A small masked image model, trained from scratch: 4900 steps.
Rows from block 6 of the encoder, named by matrix and row number. Rows with one number belong to one attention dimension. Each number is 128 + 32 x the weight over its row's rms, rounded and kept within 0 to 255. All counts start at 0. After the name is the row's rms in percent of the matrix's.
# v: attention query, key and value (stacked) (encoder.blocks.6.attn.qkv.weight, 384x128, the v third), inputs 0-127
# proj: attention output (encoder.blocks.6.attn.proj.weight, 128x128, transposed), outputs 0-127
v.78 096 [120 168 144  97 107 133  74 154 123 130  99 153 149 145 172 115  93 186 104 181  97 144 157 168  87 105 116 153 115 129 168  84 162 155 134 122 143 121 104 112 145 136 189 127 127 168 155 107 113 128 108  76 113 136 135 162 182  53 172 136  76  99 111 122 122  66 159 106 118 111 141 123 123 116 116 197 100  77  74 165 174 106 172  96  93 129 120  91 145 121  80 127 180 142 153 102 126 148 112 141  79 199  83 130 167  57 166  83 120 114 159 109 114 140 132 193 156 137 135 117 162 149 190 120 131 184  78 136]
proj.78 110 [105 171  95 155 120 138 148 131  74 166 132 105 105 116  92 141 146  75 104 184 111 113 162 129 185 146  99  37 147 129  71  76  94 106 111 156 136 103 142 175  73 184  54 121 114  93 136 176 132 132  92 193 133 134 134 130  96 137  81 143 147 113  91 154 156 160 107 149 166 122  98  91 167 142 159 164 126 136 154 130 113 141 155 148 133 173 163 135 163  99 163 130  82 162 100 171  99 130 188 119 141  78 118  80 158 165 129 112 134 125  64 148  79  88 166 102 145 111 173 148 113  75 111 124 152  83 153 163]
v.79 109 [ 94 128 107 119 124 101 131 111 126 133 160 112 114 134 141 194  65 126 113 123  97 111  76  99 152  74 109 108 118  87 140 109 154 159 171  48 136  89 142  61 166 118  94  96 132  74  89 154 100 112  92 165 140  93 102 125 173 156  91 143 151 160 160 126 179 112 133 151 140 119 119 109 127 135  85 163  88 153  77 136 161 144 141 151 223 172 151 175 114 154 148 155  91  95 111 187 211 111 150 124 118 110 170 111  99 139 138 131 133 157  69  55 105 150 159 173 184 129 141 142 121 138 143 145 100  84 105 145]
proj.79 104 [142 140 119 133 147 116 163 134 163 144  85 141 150 113 107 134 152 115 171 109 172 127 153 117 174 180 175  96 142 150 132 133  97 106 158 141 102 166 182 197  99 113 111 166 138 117 110  69 115 129 124 114 163 149 131  97 144  95 139 131 151 133 142 175 150 162 118 154 102 142 137 143 139 151  77 116 102  91 135 144 115 106 145 125 174 107  79 112 128  82  82 101 112 112 190 109  63 129  84  78 182 193  95 177 173  92  85 170 163  80 217 167 175 114 116  74  98 108 151  98 120 176  97  73 142 172  98  93]
v.80 108 [149 172 100 143 170  96 112 167 115 122 183 130  74 146  93  83 156  96 141 152 157 132  91  92  93 163 132 140 161  99  96 114  97 184 114 124 143 113 128 123  58  50 162 179 116 117 137 113 127 145 101  91 131 182  96 111 168 147 145 132  94  70 157 146 131 110  82 151 155 104 183 138 159  89 115 135  84  96 185 123 104 125 128 115 177 142 113  93 120 157 103 117 191 185 165  44 160  25 152 148 158 156 148 165 151 130 147 138 168 153 144 161 104 135  93  91 114 145 139  95 121  95 136 140 140 147 139 159]
proj.80 104 [138 102  99 125 131 109 113 116 129  95  88 142 119  98 161 101 109 140 152 146 122 171 124 140 140 123 103 133 157 188 142  98 147 119 127 166  98 153 132  51 180 141 131 107 117 121 115 121 160 154 181 155 139 153 176 190 146 161 132  61 166 134 111  76 135 154 127 171  92 112 131 116 134  58 155 156  88  96 144  57 114 103 115  95 183 132 144 150  97 119 198 154 103 104 130 159 128 201 152 120 118 119  76  48 122  88 255 112  69 114  94 152 142 127 155 125 125 106 147 154 150 133 125 130 153 158 108 151]
v.81 099 [167 129 132  85 117 174 110 220 119 112  81 159 139 106 129 114 136 159  64 145 134 132 102 126 170 112 108 186 130 169 124 155 139 104 146 118 132 178 137 116 157  94 167 109 112 100 135 153 130  92 122 107  95 102  97 172  86 115 110  85  79 121  74 169  95 117 114 175 131 126 189 141 105 174  85 117 140 168 112 164 104 146  92 168  63 128 152 128  82 113 108  96 126 125 137 112 121  80 112 134 120 163 182 180 138  92  85 124 162 164 101 144 127 143 148 187  65 115  95  84  87 125  66 128  71 186 136 187]
proj.81 099 [122 113  87 167 109 139 118 104 123 104 105 131  94 171 121 171 162 107 151 103 131 182 170 172 114 119  94 115 117 135 132 103 152 119 132 140 150 118 186 105 152  85 151  78  89 135  97 191 153 109 137 125 122 175 175  66 151 150  82 134 188 116 199 136 101 137 110  83 101 149 126 140 145 143 141 164  98 176 163  83  70 134 140  94  50 167 108 199 123  94 147 175 123 119 102 137 130 123 174 159 150 132 117 134  89 139 150  99 157 125 152  79 157 103 150  67  65 111 151 156 125 149 151 103  64  45 129 109]
v.82 093 [138 122 150  97 121 127 121 144 100 167 126 153 131 120 167  87 135 120 149 106 147 133 143 169 150 173 126  96 131 192  98 122 139 150  98 137 136  88 113 196 134 144 121 128 103 209 135 132 133 154  80  82 166 150 149 141  67  91  99 111 103  79 100 144 115 159 101 120  82 107 172 136 107 104 198  78 168 115  83  74  84 153 143  88 133 107 156 115 149 157  80 168 117 148 109  60 167 152 126  79 164  99 166  97 142 104 123 156  39  91  55 154 150  94 155  91 137 158 145 166 179 107 134  97 136  96 101  94]
proj.82 113 [170 115 179 110 147 124  90 122 196 126 141 152 100 193 147 168 105 133  69  81  73 108 103 129 117  91  82 144 168 101 130 176 123 138 115 112 181 102 126 126  90 104 142 126 134  89  73 136 131 160 121 125 117 150 163  87 142 120 183 122 123 155  82 122 184 108 153 154 132 159  97  86 147  94 107 162 116 130 132  97 139  79 170 141  73 107  70 157 110 158 164 100 162 117  65 172  93  96  48 104 131 152  87  96 139 170 144 105 108  94  55 178 116 124  68 105 139 166 113 128 144 109  68 116 161 126 127 143]
v.83 096 [ 82 126 156 153  92 163 111 101 179 169 177  81 127 105 107 104 108  74 121 117 126  90 110 103 191 100 112 178 197 158 137 128 152 115  92 108 136 148  82 157 115 142 168 119 143 149 125  88 156 175 190 143 130 101 104 191  77 102  92 118 165 123 109 139 129 137  98  96 125 117 171 212 128 141 139  69 173  66 122  99 152 155 131 108  97 141 109 142 128 111 171 140 178 127 118  95 111 157 163 127 162  73  61  75 105  97  91 107 190 131 183 133 166 143 147 159 132 106 150  96 130 130 138 182  89 144 143 104]
proj.83 098 [194 127  58 145 150 142 142 130 128 108  19 127 151 121 117 137 144 140 118 102 118 181 195 151  59 119 137 136 116  97 108  99 205 132 171 102 168  74 137  98 122 107 117 168  85  91 119  72 120 166 121 124 119 177 165  47 153 182 163 111 106 126 171 165 112 162 128 132  93  98 109  96  97 148 134 134  55  87 127  66 122  97 154 133 121 103  86 119 143 124 151 103 127 120 120 168 135 142 141 139  80  99 122 185 101 156 152 110  91 110 137 119 118 148 142  93  74 154 110 119 147 130 101  93 179 149 113 133]
v.84 103 [ 61  68 150 138 114 122 222 147 111 111 134 145  24 154 119  98  96  93 139 146 112 112 143 168 184 159 111 158 137 132 114  72 149 100 129 176  98 149  98 158  84 154 155 161 141 161 124  90 121 139 117 153  67 110 176 121  76 130 151 119 118  63 117  71 113 121 119 149 145 155 139 121 108 110 156 134 123 124 120 105 129 128 159 161 103 168 131 160 103  93 100 170 135 129 131 167 125  99 105 134  82 101  61 153 139 133 155 144 111  73  54 150 160 127 190 120 169 122 201 142 134 109 138 114  85 176 117  92]
proj.84 101 [119 145 153 107 139 109  88 113 129 138 116 116 124 187  95 163 115 177 114 105 101 116 130  75 143 119  95  80 157 147 165 123 123 175 132 155 147 114 110 149 128 122  69 122 147 115 145  80 186 142 178 128 118 151 115 109 128 126 103 147 104 147 109 104 116 147 119 169  86 117 188 151 165 100  58 125 125  97  74 162  97 131 145 255 146  84 135 100 124 156 187 103 101 122 112  78 157 119 100 146 111 120 172 191 185 124  78 164 168 164 171  97  79 107  81 136  97 104  88  90 135 104 118 114 144 101  74 121]
v.85 103 [130 152 159  94 127  71 130 123  88 132 142 147  98 147  94 118  88 159 111  88 170 139 128  75 138 121 102  93  92 106 157  72 115  97 144 148 220 147 135 169  83 132  97 129  91 124 146 128 168 106 113  57 135 146 110 150 144 139 147 143 135 160 140 148 166 137 122 184  88  70  69 107 140 138 162 129  86 148 158 139 104 124 186 113 154 124 112 171  81  85 178 144 106 170 114 162 149  62 141 112 160 156 146 105 132  92 160 143 145 172 111 180 108 146 141 157 194  70 168  80 122 144 208 158 151 109 172 108]
proj.85 104 [114  83  70 137 152 148 170 178 107 147  57  83 146  73 122 143 144 122 174 160 166 153 148 125  83 145 128 146 133 119 140 215 128 172 139 118  38  63  90 109 164 139 114 108 119 166 188 131 103 145 117 164 132  93  78 151 119 115 109 105 148  95 156  63 133 111  76  90 154 122  70 152 169 127 104  83 127 121 121 117 116 158  98  81  76 136 161  90 145 112 157 109 112  99 116  86 165 133 142 130 115 137  87 121 142 126 102 118 131  85 162 152 165 112 149 183  41 128 156 100  99 124 154 133  94 158 154 144]
v.86 105 [100 180  83  97 137 128 206 129 152  80 119 132  82 116 135 190 164 151 100 135 129 168 144 158  87 139 146 109 127  98 170  87 106 207  87 146 135 116 148 106 124 151 126 142  62 107 109 158  76 170  98 133 119 144 132 111 139 124 183 145 137 182  78 134  76 211 110 134 106 171  96 118  63  62 119 115 142 152 129 140 109 124 129  89 121  87 126 159 105 112 139 146  54 121  78  90 133  88 171 153 128 139 155 134 129 133  47 103  94 130 135 105 112 150 131 148 117 145 168 155 136 218 117 119 141 124 143 142]
proj.86 097 [118  90 109 157 161 103 130 101 146 128  92 167 110 102 177  87  85 122  99 168  96  97  98 116 156 152  62 160 119 159  79 164  99 108 191 142 104 156 121 132  83 106  86 131  87 178 105 121 105 117 122  97 179  90 113 117 101 105 156 118 173 152 154  70 165 126  98 136 188 111 106  79 133 131 104  92 131 131 139  66  85 110 123  80 119 163 127  95 122 167 184 117 113 153 181 168 109  60 167 118 160 104 129 116 121 126 159 158  91  62 132 199 136 130 160 103 158  97 107  84 140  92  68 183 100 133 109 126]
v.87 113 [ 92  43 123 115 164 148 145 115 144 173 148 109  75 113  78 132 159 140 135  94 161 137  94 114 182 129 101 180 186 127 140 155 119 125 116  52 203 131 163 137  84 131  83 109 119 206 122 104 116 113 167 112  60 106 138 170  82  95 103 129 134 113 120 153 136 203  92  99 155 141 109 137 147 140 122 149 107 157  71  95 106 111 125 150 177 107 120 195  37 135 124 146  98 146 127 130  98 124 114 142  97 106 109 110 145 139 205 136 175 166 130 105 142 162 112 111 115 173 127 158 160 102 130 131 106 170 156 120]
proj.87 109 [132 131 104 101 137 190 168 107 143  89  51 176 128 117 142 152 127 161 136 167 131 153 167 115  79 112 129 122 106 121 174 174 127 162 172 126  99 148  68 108 132 118 119 132  87 117 123  95 115 187 138 113 142 153  96  63 178  86 196 152 171 124 144 120 144 174 108 136 112 140 145 125 149  98  66 162  53 123 126 108 167 150 174 110  69 125 115  65 177 123 178  92 116 145 173 117  94 157 147 109 132 116 147 144 139 101 125 151 130 149 184 159 166  97 130 198 132 115 145  61 158 159 172 112 168 160  87 133]
v.88 119 [138 157 119 128  96 143 154  89 181 157 133 127 106 121 147 130  86  92 124 153 103  89 135 118 118 132 118 136 190  88 133  94 128 112  78  88 148 128  64 113 127 141  96  90 183 157 131 138 129 118 179 141 128 111 148 200 122 140  85 135  73 133 176 128 149 160 112  80 179 138 178 106 141 155 111 214 143 147 139 111 187  97 110 136 120 135 118 143 116 122  95  74 172 197 115 152 121 114 113  57 128 116  39 134 166  95 136 115 156 157  99 149 147 123 101 152 120  20 189 112 150 138 181 123 110 145 136 153]
proj.88 108 [124 154 140 129 163 123 126 140  82 103 123 148 104  42  25 116 143 179 135 151 156 145 178 150 107 109 152 170  95 136  87 101 117 117 140 155  92 111 139  98 103  88 122 145 107  78 131 122 122 125 172 101 157 115 164  35 126 123 164 101 110 146 176 144 107 143 148 135  95 116 130  91 122 146 148  60 117 118 112  47 153 139 131  61 167 137 129 170 198 143 131 117  86 100 170 128 155 130 124 154 181  55 135 145 130 129 160 131 112 164 162 109  95 159 204 116 125 154  94 140 155 187 154 131 155 110 135 128]
v.89 097 [117 126 121 106 107 168 154 143 104 184  62 105 112 163 118 214 134 111 122 119  84 107 211 199  90 151 133 127 122 176 111  99  79 147 194 140  79  93 145  62 169 103 136 128 165 121 120 124 142 123 146  98 119 107 109 128  85 219 149 161 130 144 103 140  92 190 140 115 109 105 101 155 129 136 112 167 102 164 184 127 124 160 172 125 120  40 181 129 103 153 106 136 132 150  76 161 101 152 136  89  67 133 129 142 127 150 113 118  92 107 124 169 139 137 123  96 137 136  78 123 149 137 123 148 180 119  83 136]
proj.89 095 [162  98 131 146 118  82 124 160 145 100 161 194  66 106 113 104 132 113 149 117 140  84  65 115 178 144 153 114 147 146  78 120  98 112  91 149 129 124  83 138  92 138 147 124 177 156 100  86 115  70 113 124 179 129  91 152  77  71 128 136 116 131 131 147 126 144 127  94  86 123 135 110  60 164 146  77 153 126 114 123 203 111 103 109 129 109  99 126  93 173 104  94 162 156 138 158 139  26 170 164 144 109 148 163  74  70 124  86 124 139  93 134 132  97 149 136 129 191  88 101  55 130  97 152 137 127 181 115]
v.90 099 [177 106 172 102 104  75  91 116  91 139  98  82 167 143  66 153 105 135 192 193 131 160  71 112 198 142 165 135 134 145  93 111 149 133 124 198 116 119 149 139 159  80 102 112 124 129 151 108 131  62 169 141 150 124 130 123 135 120 120 134 103 138 146 108 146 153 154  86  67  85 114 157 182 112  89 106 102 179 161 203 187 130 151 114 163 191  90 124 132 132 173 118 152 118 145  93 125 192 190 140 104 110 122  78 113 125 159 110 124 105 130 107 130 123 113 157 152 136 105 149  71 122 121 154 107 146 206 104]
proj.90 093 [110 106  46 130 121 143 140 144 139 141 175 157 114 158 135  91 130 153 106 103 169 164 147 109  79 154 110 141  68 115 162 131 142 131  83 122 123 108 153 110 157 175 128 145 142 145 110 131 148 143 120 170 167 119 114  93  85 197 100 106 206  94 124 182  79 124  83  76  96 120 176 147 107 125 200  91 108 114 158 109 172 100 160 147 166 119 121 102  93  98  86 125 148 122 124  55 154  95 131  80 109 134 143 164 107 100  50 163 144 185 171 122 131 149 113  95 111 156 174 144 159 108 173 100  98 129  52 132]
v.91 098 [127 122 154 129 136 144 143 133  64 141  88 106 160 132 117 126 112  89 129 129 128 105  81 159  86 114 208  76  70 153 171 120 127 103 118 132 163 116 170 187 114 137 127  44 131 115 139 137 113 121  71 163 103 119 136  79 117  80  86 143  96 110 120 110 142 179 104 108 106 128 105 118 103 126 145 131 135  56  93 163 135 114 164 142 140  94 115 147  94 210 160 187 153  86 169  72 134 122 148 148 109 123 151 168 142 135 203 194 161 101 171  92 159  52 143 147 149  88 149 131 151 179 105 163 141 108 129 126]
proj.91 085 [123 117 146 136 146 122 103 104 142 130 125 117 122 150 161 133 157 143 147  98 132 208 144 131 119  95 147 156 138  92 101 229 148 169 101  46 122  81 129 179 146  92  89 148 126 124  76 147 136 163  62 114 156 139  80 179 152 128 179 119 165 152 148  96 128 122  95 123 188 147 160 132 156 126  69 114  98 150 159 130 126 193 109 139 105 139 114 100 153 118  86  72 122  87 125 102 110 164  97  94  96  88 146 100 138 145  96 100 167  66 123 100 182 177 149 182 139 139  98 182 117  78 140 121 136 135  58 110]
v.92 105 [ 71 172 177 151 105  98  76 168 176 159 143 120 105  89  79 101 108 145  58 103 102 107 186 128  97 108 142 130 160 162 105 112  94 113 144 166 157 122  71 112 108 149 117 167 125 122 180  95 117 127 128 128  53 144 120 172  99 102 131 150 150 137 130  77 139 102 114 139 100  93 151 137 143 139 102 139 144  90  92 161 130 157 159  79 124 158 103 122 186 132 114 140 196 186 158 150  99 138 110 141 121 175 200 103 145 146 104 181 118  75 192 113 161 123 103 136 117  81 105  65  90 146  76  81  79 129 128 111]
proj.92 093 [ 66 123 131 104 147 161 108 104  94 125 183  95 110 134 152 208 114 105 123 120 148 136 133 138 152 147 123 152 136 109 135 110  73 179 146 141 141 112 153  71 152 143 112 178 171  73 215 118  71  99 149 135 120 100 135  87 134 103 112 169  86 121  97 144  61 136 149 152 149 141 121 170 133 131 141  99 181 126 132 105 141 137 115 139 139  88 227 137 112 174 125 112 113 138 119 178 109 160 153 113 130 124  90 156 168 109 138  90  50 116 103  87  57 135 166 122 120 151 106 166 129 192 167 114 180 148 138 187]
v.93 096 [ 56 153 126 170  98  95  96 162  84 104 126 142 114 120 113 103 109  76 177 140 132 154 100 149 166 144  87 116 147 106 140 126 152 125 130 106  88 153 193 116 146 116  80 163  70 130 103 131 143 173 102 120 128 131 127 116 174  75 143 166 131 118  80 124 136 130 114  80 102 204  49 145 128 111 112 158 125 110  60 176 138 111 136 140 160 113 113 112 153 150 139  97 201 130 141 198 104 138 135 149  87 141 108 163 130 117 134  99 155 164 145  79 153 209 186 143 100 197 142 158 182 151 168 139  99  90 149 104]
proj.93 105 [177  99 178 127 101 185 174  85 107 156 124 102 159 110 137  98 152 107 120 130 107 118 127  98 103 126 140 101 104 153 110 106 164 147 117 112 127 152  63 168 143 164 102 133 147 126 131 132 161  94 155 138 128 106 109 176 107 164  56 125  86  84 100 159 151 142  67 145 203  84 176  99 159 213 153 125 209  85  98 132 136  79 119 163 155 116  73 144 115 132 155 172  80 137 106 120 173 154 104 113 142 158 159  96 163 119 158 191 161 120 150 124 127  78 177 108 138  81  97 120  85  85 158  93 145 155 112 134]
v.94 092 [131 128  74 132  93 145 108 112 108 139 117 121 126 169 108  98 153  58 161 200 134  90 146 137 103 117 132 161 104 106 181 107  78  83 118 166 112  96  39 134 140 156 158 135 139 104 105 165 111 155 140  77 133  87 151 106 171 104 145 146 134 151 141 132 150 164 146 143 150 147 174  71 131 141 123 198 159 137  35 119 131 110 135 129 180 139 179 163  85 117  92 169 147  83  85 180 173 124 115  86 108 124 127 102 147  82 147 115  99 148 169  98 153  84 138 137 119  79 104 125  79 181 120 120 168  84 140  69]
proj.94 094 [138  66 179 126 116 147 149 158  97 160 136  98 125 118 109 130 172 115  90 122  79 165 175 174 135  91 167 153 129 134 129 119 144 141 137  72 142 118 201 204 132 120 118 121 155 113 151 147  96  80 141 110 144 124  90 103 109  84 103 112 120  67 149 110 105 111 164 158 161 153  83 118 105 140 149  70 112 130 158 186 149 138  73 170  65 121 128 105 186 112  91 104  96 120 118 148 124 152  98 105 182 142 145 131 143 131 154 102 142  85  73 126 127 150 227 121  94 149 164  84 118 142 128  82 137  68 116 209]
v.95 120 [128 133 134 127 192  89 196 173 170 145 156 122 149 120 121 108 147  71 136  64 143 157 125 104 104 155 114 148 120 102 119 139 122 133 116 130 145  92 167 156 100 111 124 118 112  96 154  96 172 109 138 134 179 127 134 135  87 105 144 116 120  86 153 146  83  97 128 144 157 145 192 126 139 102 140 115 127  84 125  57 147 145  98 111 132 192 141 137  81  84  46 172 105 104 109 138 147  79 160 124  84 159 119 174 106 177 160 188 102  65 117 110 186 110  64 108  69 131 151 115  91  77 130  85 186 181 157 137]
proj.95 105 [126 176 108 116 124 152  88  72 142 120 121 176 137 181 154 146 107 139 128 135 152  82 113  96 143 134 139 107 158 123 154 141 101 182 171 160 131 124 101  42 132 104 144  65 118 145 109  82 157 162 115 147 139 140 164 167 212 158 124 144 102 176 129 104 180 153 170 154  35  94 106 162 152  15 145 159 131 104 133 150  95 116 148 143 111 112 135  68 171 133 170 116 133 161  95  98 137 150  84 142  97 105 120 185  97 148 111  99 154 134 119  72 139 150  91 112 150 157  82 153 125 117 124 145 138 139 142  76]
v.96 093 [183 120 121  84 127 146 142 134 141 180 141 168  59  98 144 120 169 158  59 129 135  70 135 140 138 128 202 104  83 133 119 138  75 131  67 107 146 115 163 164  87 115 108 104 142 151 118 132 152  87 123 132 175 121 116  78 120 132 106 122  88 143 136 109 102 138  94 137 102 105 138 155 184 118 144  53 143 193 168  47 127 159 141 127 116 120 114 119 143 116 191 167 116  66 135  72  61 132 192 130  87  92 117 129 170 128 147 165 111 102  92 119 138 150 146  76 129 144  90  83 131 146 100 120  88 167 116 177]
proj.96 111 [174 106 148 100 116 116 118 126  82  49 170 126 128 101 132 144  80 144 151  98 144 190 108  93  74 176 115 187 166  99 178  95 101  93 128  91  94 121 134  97 111 168 145 145 144 157  97 178 138  75 164 159 113 126 148 126 123 119 177 148 145  97 147 155 113 110 123 163 105 116  91 181  95 156 100  83  86 146 102 114 152 144  95 124  90 183 132 169  89 162 104 100 132 115 150 145 115 186 106 106 158 156 160 138 118  58 130 123  84 163 114 111  78 132 119 157 159 157 136 136 171 156 182 161 115  33 169 166]
v.97 085 [116  91 117 117  58  62 128 113 118 141 192 112 127 108 107 166  82 154 173 132 183 115 142 118 133 121 180 144 152  94 107 133 184  97 178 139  90 115  87 126 145 141  97  64  92 124 103 138 138 120 160 161 129 150 153 127 152 118  52 147 134 170 131 122 195  92 106 136 167  85  74 167 151 163 118 104  86  97 116 137  91 101 172 146 109 105 127  81 140 179 148 108 179 136 143 169 115 185 147 193  94 169 107 192 103 152 136 110 105  70 144 115 148 124  79 139  93 123 110 116 130 160  93 157  84 161 109 173]
proj.97 091 [166 163 147 115 140 136 116 177 105  97  62  77 142 184 103  73 111 144 130 125 149 109 122 128 152  76 101 107 120 101 137 113  93 125 101  71 135 109 178 182 123 153  63 160 159 141  71 173 150  98 100 163 162 119 118  63  92 120 169  78 138 112 160 164 162 126 121  88 145 156 117 136 141 156 146 159 168 156 140 169  84 206 157 136 124 170 140 119 152  84  83  82 151 138 102 122 151  94 109  76  84 125 123 101 148 102 162 118 174 155 103 153 111 147 123 103 101 113 104 186 130 100 156  44 150  73 145 147]
v.98 093 [102 184 138 156  45 137 136  76 133 230  83 124 150 122 200 170 106 133 158 145 150 130 109 161 103 118 140  91  90 128 123 112 133  81 158 111 156 138  76 130 121  69 114 159 115 157 172 107 136 145 106 107 174 159 153 151 141 141 129 153 171 109 119 103 127 229 145 175 109  80 130 107 126 129 158 111 116 157 150 173 167 106 171 115 116  83 128  73  88  47 122 150 109 144 164 106  96 100 135 116 181  89 125 110 112 103 153 117 160 141 141 167 124 168 152 127 120 104 126 111 159 144  97 171 139 130 204 118]
proj.98 096 [115 103 152 141 127 144 102 110 104  75 147  98  79  86 120 130 154 169 111  88 162 157 151 139 115 168 167 124 178  85 145 119 106 142 136 163 114 125 182 127 155 177 102 202 113 167 143 126 111  97  91 165 140  78 137 129 106  90  80  78 107  94 159 134 153  82 121  87 255 158 101 116  91 170 159 119 131 113 108  94 181 118 137  73  81 164 159 144 151 129 124 113 143 175 116 150 160 171  94 140  76 152 150 137 167 117 115 194 103 100 119 149 175 147 183 130 108 146  93 137  70 127 123 147 132 136 127 166]
v.99 108 [ 88 149 101 150 133 141 161 113 169 109 125  91 145 114  36 133 164 130 142 127 109 106 111 131  88 151 134 178 148 111 111 131 166 135  56  77 140 110 142  96 106 104 124  78 134 106 163 115 143 143 124 161 111 137 146 121  95 103 124 157  75 117 189  84 139 139 137  72 142 178 177 187 151 169 128 105  99  62 117 111  76 184  92  75 130 100  95 166 158 111 191 120 187 139 101  80  84 153  88 152 108 120 117 169 137 127  81  93 165 144 158  71 115 191  70 111 108 167 121 136 180 120 125 135 129 163 132 142]
proj.99 120 [184 154 132 104 135 125 107 139 144  74 126 172 148 164 143 121  54 119 116 132 141 169  86 141 162 150 103 129 104 167 164 103 102  85 143 105  93 141 107 128  86 161 110 141 132 156  77 104 133 195 136 146 100 108 163 129 148 222 192 122 154 128 145 170 179 102 103 149  70  90 128 194 120 119 184 124 182 131 149  89 141 157 125 155 135 117 107  45 130 139 154 153  98  31 143 161 116 167 110  99 109 105 127 128 143  96 143 162  75 158 100 135 109 144 112  51 137 189 129 133 131 134 148 161 129 113 130 127]
v.100 083 [150  49 144 118  98  32  69  97  75  51 146  96 129 148  77 196 113 148 187 120 155 162  85 107 156 100 169 128 149 146 114  98 194 146 168 128 139 166  90 152 104 135 131 147 107 129 103 128 107 121 185 162 123 140 104  91 106  92 165 141 136 135 127 126 156  96 105 137 152 140 108 104  84 115  79 154 130 141 126 138 161  37 133 136 132 153 130 184  44  84 130 133 114 112  95 107 138  88 152 127 148 142 142 114 104 149 165 100 136 159 132 116 162 114 118 154 133 167 100 127 118 142  75 188 114 171 111 159]
proj.100 094 [ 71 170  91 119 150 157  76 124 106 206  79  69  90  98 124  74 131 129 118 144 112  84 156 103 132  97 127  79 105  89 127  98 180 119 131 134 170 125 134 121 157 141  99 118 136 103 204 153 138  84 131  83 165 127 139 145  74  70  55 112 128 133 138 104  93 190 106 157 204  98  92 119 157 114 148 119 143 121 125 159  86 138 117 112 158 145 245 162 146 131  94 119 128 169 132 136 147  98 188 109 158 132 113 117 118 152 115 137 156 123 156 176 146 146 155 143 124 126 171 135 124 117 178  80 132 133 164 136]
v.101 102 [168 119 158 131 161 110 106 132  81 134 115 131 109 114 188 142 146  82 150 137 180 145  67 145 148 135 160  51 142 121 193 103  78 144 155 172 131 158 115 165 138 149 102 160 163  92 131 153 114 123 103 182 137 113  90 117 190 122 175  63 127 173 150  99 139  83  84 159 139 163  99  97 170 149 153 135 125 176  89 112  71 120 124 173 177 165 107 125  39 112 105 124  65  73  87 119 186 129 156 136 123 123 130 126 157 147 180 142 106  85 115 119 167 106 124 124 177 118 128 157 148 167  88 111 119  95 114  97]
proj.101 108 [ 70 156  97  74 104  86 166 173  82 203 144  92  85 106  72 185 198 155 108 141  73 135 137 115 152  83  78 118 170 147 120 133 152 121 129 131 195 146 138 137 115 146 119  76 116  95 160 165 112 116 135  86 109  88 100 147 115  96  82 131 117 130  96 139  66 161 130 147 159 146 138  95 170 153 146  84  81 184 112 136  79 104 125 151 107 107 202 201 185 163 107  95  96 199 125 164 126 161 146 116 134 155 107 126 167 130 135 112 125 128 116 173 146  98 103 120 116  95 136 144 133 148 150 133 128 108 150 159]
v.102 085 [ 92 183 188 132  69 110 109  73 203 160 112 131  83 166 170  53 103 149 158 113 135 140 140 121 131  78  62 104 100 113  80 151 163 120 141 154  93 134  90 154 110 147 101 105 128 130 138 157 104 115 139 145 161 116 171  57 118  37  94 112 122 123 150 137 175  96  95  87 142 145 124 173 126 106 153  91 142 171  97 133 133  98  99 111 136 108 187 135 182 162 123 135 118 124 116  90 104 130 128  29 138 169 106 117 107 124  88 115 143 156 123  90 137 147 100  88 175 128 118 186 106 107 122 129 112 114 180 137]
proj.102 094 [ 99 150  72  82 136  77 107 133 119 160 178 141 149 135 148 198 149 176 108  84 161 157 153 103 166 132 144 121 158  71 165  92 103 108  96 104 178 128 118 133 106 132 109 137 124 130 106 133 133 108 123 106  96 113  80  91  61  85  80 160 105 161 135 122 124 160 110 136 184 119 136 129 117 156 130 106 110 138 132 155 188 133 117  85 137 138 160 135 102 109 120  53 109  95  95 123  59 170 126  77  85 119  71  94 152 161 131 113 118 131  68 209 113 105 134 103 166 163  95  85 104 137  60 176  87  73 121 157]
v.103 098 [112  91  95 145 143 102 111 145 118 158  94 132 150 156 195  58 157 109 102 158 109 129 115 111 137  82 102 102 126 103 143 121 122 145 140 112 120 113  58 182 120 139  80 134 111 145 186 105 150 112 110 133 136 118 145 106 103  80 129 185 122 105 115 148  67  84 125 191 109 204 131 151  76 175 147 117 116 176 130 107 156 158 119 191 143 131 123 177 128  82 126  48 134 133 135 102  87 113  83 149 107 138 137 182 155  97 176  83 117 169 155  52 109 162 151 119 116 141 138 160  92 103 116 152 151 152 220 151]
proj.103 101 [106 207  87 113 139 108 119  91 120 154 142 129 157 194 151 203 119 174 126 114 158 130 103 181 164 154 150  95 126 113 140  71 164 137 124 132 159 140 140 150  86 174 100 149 153  70 126 146 155 152 122 107  68 125  51 156 105 185  94 111 100 171 150 111 141 175 141 111 143 115 157 146 123 158 149 135 173  93 138 205 105 132  60 118 165 110 158 108 126 132 147  97 125 104 154 119 140 178 139 113 112 117  98  73 149 161 135 129 142 192  73 128 134 120 103 146 196 187  80 107 111 132  84 102 109 103 100 171]
v.104 089 [148 137 143  88 173 144 139 119 111 126  84 166 171 133  66 178 110 140 109 138 118 172 137 143 159 126 181  95 122 130  86  92 110 169 164 123 102  99 106 125 117 148 141 145 139 148  90  93 176 137 182 118  76  86 152 111 117 202  94 150 114 151 111  95 123 105 123 109 149 136  79 145 127 108  74  93 140 189 197 106 194 111 123 177 144 181 114 138 141  53 158 136 126 127 120 100 142 100 111 136  67 101  98 158 158 132 166 109 108 110 134  88  82 141 166 167 197  61  91 177  64 119 133 135 168 117 109 105]
proj.104 089 [ 84 192 154 113 117  83 103 106 163 129 152 189 123 158 164 175 114 174 153 141 108  83 151 106 171  94 161 132 142 153 110 145 122 114 122 129 182 134 157 141 129  95 106 114 111 152 146 119 183 182  97 102 134 149 174 177 124  74 100 126 101 137 167 122  72 212 113 121 132 150 152 153 129 116 131 118 200 132  87 132 112 125 127 140 159  43 107 149 100 115  87 127 127  94  94 119 158  87 135 176 123 124 141 112 112 122  64  95 127 161 127 132 110  58  87 124  88 157  84 102 149  93 168 104  85  92  83  51]